From a checkpoint of a small image flow-matching model: 40000 steps.
Rows from block 2 of a small image flow-matching model, named by matrix and row number. Rows with one number belong to one channel. Each number is 500 + 40 x the weight over its row's rms, rounded and kept within 0 to 999. All counts start at 0. Numbers have three digits each.
Before each channel's rows are labels from the 100 images, of 14976 (inputs lightly noised), where the channel reaches its highest value: "patch colour" is the nearest of a few named colours to the mean colour under the peak. Only what is clearly more common there than usual is listed. The data: fractals drawn by 1,000 iterated function systems, in grey.
# convs0: first 3x3 conv (model.enc.1.0.convs.0.weight, 96x96x3x3, each kernel summed), inputs 0-95
# convs1: second 3x3 conv (model.enc.1.0.convs.1.weight, 96x96x3x3, transposed, each kernel summed), outputs 0-95

patch colour: grey
convs0.59:534537503518525500525518484502529488587469469554499527504515545487539432484520484523512532513503511493517488494369491467509535502499457510519450509590488519473566513384546495587405540520483489496537519561492550483545567463546554434486530535493503543465491402513509555464523509500467522552
convs1.59:496487501469543424501526484484442424559484511594517504550451455474491445510496471557494437494510530513497531459484423538464439484462506511533523518491445409485457490510482503476481457472498534473456448465409459510462470501440509502425517470486587551503576483459463492562516493492430502425

patch colour: grey
convs0.66:479480554511513524499513484581409445521462506486505483469493427573464484502484532524466403523495415557444570474559536596518512501505536489534551494505559493530434481528479510434474454482541508489500484516521520531525424555534534418493501493538526485500512436516507438564467536523560535493
convs1.66:566525554494580533451468517480498557572548557480526589531514567467507512552522491421504492489542478538506434548477460485487509466561480490521447481481483480518456462447483484507471545468571495466535497420543495532474603472473530521580510504493478443483527498498475584511476449562511526552

patch colour: grey
convs0.4:502534482550547483482538470474510580535507426501516482428529515503469503511497482489466490572507411606484504511496440513514514544501531537535557507502519497468463513549489505514499504500488507489555515508571569550539497605508559510418538533459495534430537559555524596574552512527538489509
convs1.4:523548580501512500463556533506517555523502414481480505469480513510520412547617479437556518504434437498499502485543537445527545523587514542547559488517558535419529494500527527499497511501507522524522454485527487438557552546506545523509557564433445516504527492480515537492511430481487551491

patch colour: black
convs0.57:443494400496502442521494522511468496477440549427455451432511457517403512490544535472514475495467466515434533438539501562526491434525490428466453463458538433556489486453512505462470526511503472513501425479474444525460470508475487444498466506476535487466446476483475509487390463439521511447
convs1.57:501460566444462535524514457602555528526539465557532487564514535502573490529551504512496542509556504422524476445521491517508530482460406376484471440525456513476533491522479506492519514462517542508507517460491495477454430459468519496524505501482456500388512489513488491494428548572477524547

patch colour: white
convs0.22:529507519482477533619440441566473465484495541556435475522523500530485480576498483580454552467534501482516571491474488471486454560559601560513534539480473493510410469510430535475502470557572486483471522503526501475477541439493490494524556479513415468499563515495497541521520472506464491499
convs1.22:522520473509516495460512518575518507475435500503453497463477504482546522512499502516516517497469503588571519450572508497476504457488503551544534444503446518558542588486608438534465507539504474501545460499467463488479465478568486468536491484403508554573508470478485444470503385490528510587

patch colour: grey
convs0.42:603547513549545565534499541551523507507552541515568484495547576489500603529459479548444471470568569526471537455507518491511510504454471510484476539599506525507498533533498483467509489491552438462493453522520513604526525537481550505521543523486489483523489493465524448498488542525495612461
convs1.42:526493469463425407461438508515553537474503448466500507513414380528482397556477506450562531588415497547552494479481473453521504549495478537488515493482545479490478435464482493487466471546442508470534541468475485505475481491533452462538465488467482497489427506516549454511514481531485559511

patch colour: grey
convs0.47:562550549556513559527455568527490458601540520518527535538514537572524481502504489494490492445442482494489510472558435541504477507485494509480451554563510584519534502552475512456520470462481559572523511541549481459497473536486558569491509551562500528489449561560458408499497456507446483479
convs1.47:432513441481494488522478484547514533486551500434517494450426450440515449501520456486486555530565440497580435511499506487503474544512580600520480499514522501541441463524518572515470563528507473465590414458459508476593449519477553516553533555484502515477463514472492532517484478473478472508

patch colour: grey
convs0.83:562483591469449567540441499534503465522500549516452493532481462533540494548526464480478479422506517446465520499530547505530440465464492451469500558489454495503490474513467509450498455480556492497418484499504440458456488433476494516490425495596462466450488513518466369518470447516448550481
convs1.83:413460480478411528561495455531526518498573496572566519493510514529474496547476532481434526438509486431517537545389593488455518454499504537521551574501493529455475479527453490510521528527509511484483468511529539485492514501517515524502553539574534487546577516547518548519566549559544521478

patch colour: grey
convs0.35:436515455448457454476536505472536528587509543422402472527477443563506433504486515494481461523503522520520533497470498540438451504534508509525556451483539456524529480483454503476460537506498549545511508471484446536497451509397459511562462476540536455528466424605530527506468480486550541457
convs1.35:534541560510550454460545498461494469571436532465515557477473478590459560496496474497529485514523483463474480482532471508530462487548536539518507501514527480550388492491540533503475533466515473574590496524450511499622479475496483508536524507495547414455468474525500460493432491420423496512

patch colour: black
convs0.40:489508435498527498504511514475468527425484558512514503542540472460459520538553565493570553509438528525461535478456494503502469471491454455506473524483553554565467505541505473485513537567496564537499483423547413490461516541504496527561503477463551480488470601437511512388463461452539553455
convs1.40:476513540421427464499536482632474480491517452512505468513520575461533507477517472545471506515573502456537519539571516446516534483480473459514454458472441522481542481546485487512505492483513521497529482520563568434447443529468479487533502482603426565434457534510497520516473465514416518508

patch colour: grey
convs0.38:480586438549556403522506545538482476574538530525548533541542444523518494503436540555509512463509577475469545491409423438470457517483525512461464530469559527527571449456543510501476474553549532549496460502540499515467475545526493487527537508562503527534529459532540491499479465524500577513
convs1.38:501535620553441447468615523518488508480408496477580504515538486524526553464556524512484510575565449443507482483518507517596493453487532456533484520471486483558439508514446515524497498486452565522542481537530531475456477511477477530541425511526483519453497523506530486510478462461425531485

patch colour: grey
convs0.74:500488441462488485546542573532551538426516539523478445476458495431511514559527534553505519523530544511527506476453469453438484469451435462499431521481502526506539459444542474592402528550515471444506448462433454491518502488474531411537504452481513505506462433464512491478501535500412519509
convs1.74:526495541493502452544605499527543520565454411526552523578541468547519481482485493515462513524539466492493529482473462543539483476499509479514539576541512474528492524516471529446522490473490533528430531525505492548389489465529429565449493567567473502401534518560518492522502417536513506519

patch colour: white
convs0.19:529522530516503519551471519564530512550511508570473512502513531590529489559490486625484553480559523507506607525525499557542502534468523525459488541497487565497527507550498573513542469541613505541491532567550501493511542502536530524513572519520456495456547527514476485533512461579479557518
convs1.19:482506484581476582490524456464454490427479497501518472521546528472506412518500505489535502523503436528485499444421515581560491515479570552518446545514465504441514467497563468449520573501505522480519463501474496468491519481453383502573455480474477480437519530511497429493474412439523485510

patch colour: white
convs0.69:513495531497497457548475459498522493408488494526453469530504431475545467530489461528469538477540538451509474502447543461484472530585580526550570563465464488480498422470452509477493477541495509438441491534445507475457478419520500381511499483590467496505532451415505526520496535508448509528
convs1.69:526507548599520488474499566520496506546392489498524495564488536489429509504597576494560496563467468544511523458478479512492487481452429522540496474527493454593562548525532428509521521474478491473491512502480487517418536523567460503515445492426570494434503487489477506509479452544483514536

patch colour: black
convs0.24:509450543440425563505447454523519487492517438507457447465475521500485462496483415508429492485506502481526536492473509520512477512495494515472444570511397560417496501478437506478556438492528357444472429516464477479498497449495535499426497486461434541555493490477458488497502528482497471497
convs1.24:540495504501556528472498502501477483479459459436496515530559483468467516439436513546581513414491508519479521474540477464394481464535539557455543501485507455531482448473565508540472539573531471493488544515461565481545506541495452496540514478492469394474481453458426511469453462436448525432

patch colour: black
convs0.62:521466480468418599532505457489474511477579504564431449461426518490499504567538497461484564516535505402457495484433454543501432486455467488492464569497481532450503472497442460470549415540472430501469466504497461441465505484462551476449513501457455530507490514486464454484534479468462501484
convs1.62:528501524454509506500524460481505519490519505494483499468424509526482526487575557402441530556555493451526513535496477471547445532505502496528418472486523516402519487442443452516524475486493436524496527541574507521481494515582511515492472453458536472490583525567493620528522549563523492562

patch colour: black
convs0.73:507500472496504531507521529560500515457446581489476492471436481502492486523581568536540452543511460511459600540504525523526478483446502459493480550462545472551457501466489552469432495546573501457511384474448465544479512521507503422521511419565489515516489457402479460471475515506537531491
convs1.73:472445577489479515533530526579541515467480452543562501571549526512526522564507497520484525472497466455504441529532465527509502482482455473512426455496481515468545437530539415531530492533456512469421625538457496493437506484534539495472496543479538444395510473481488508491478536569445509501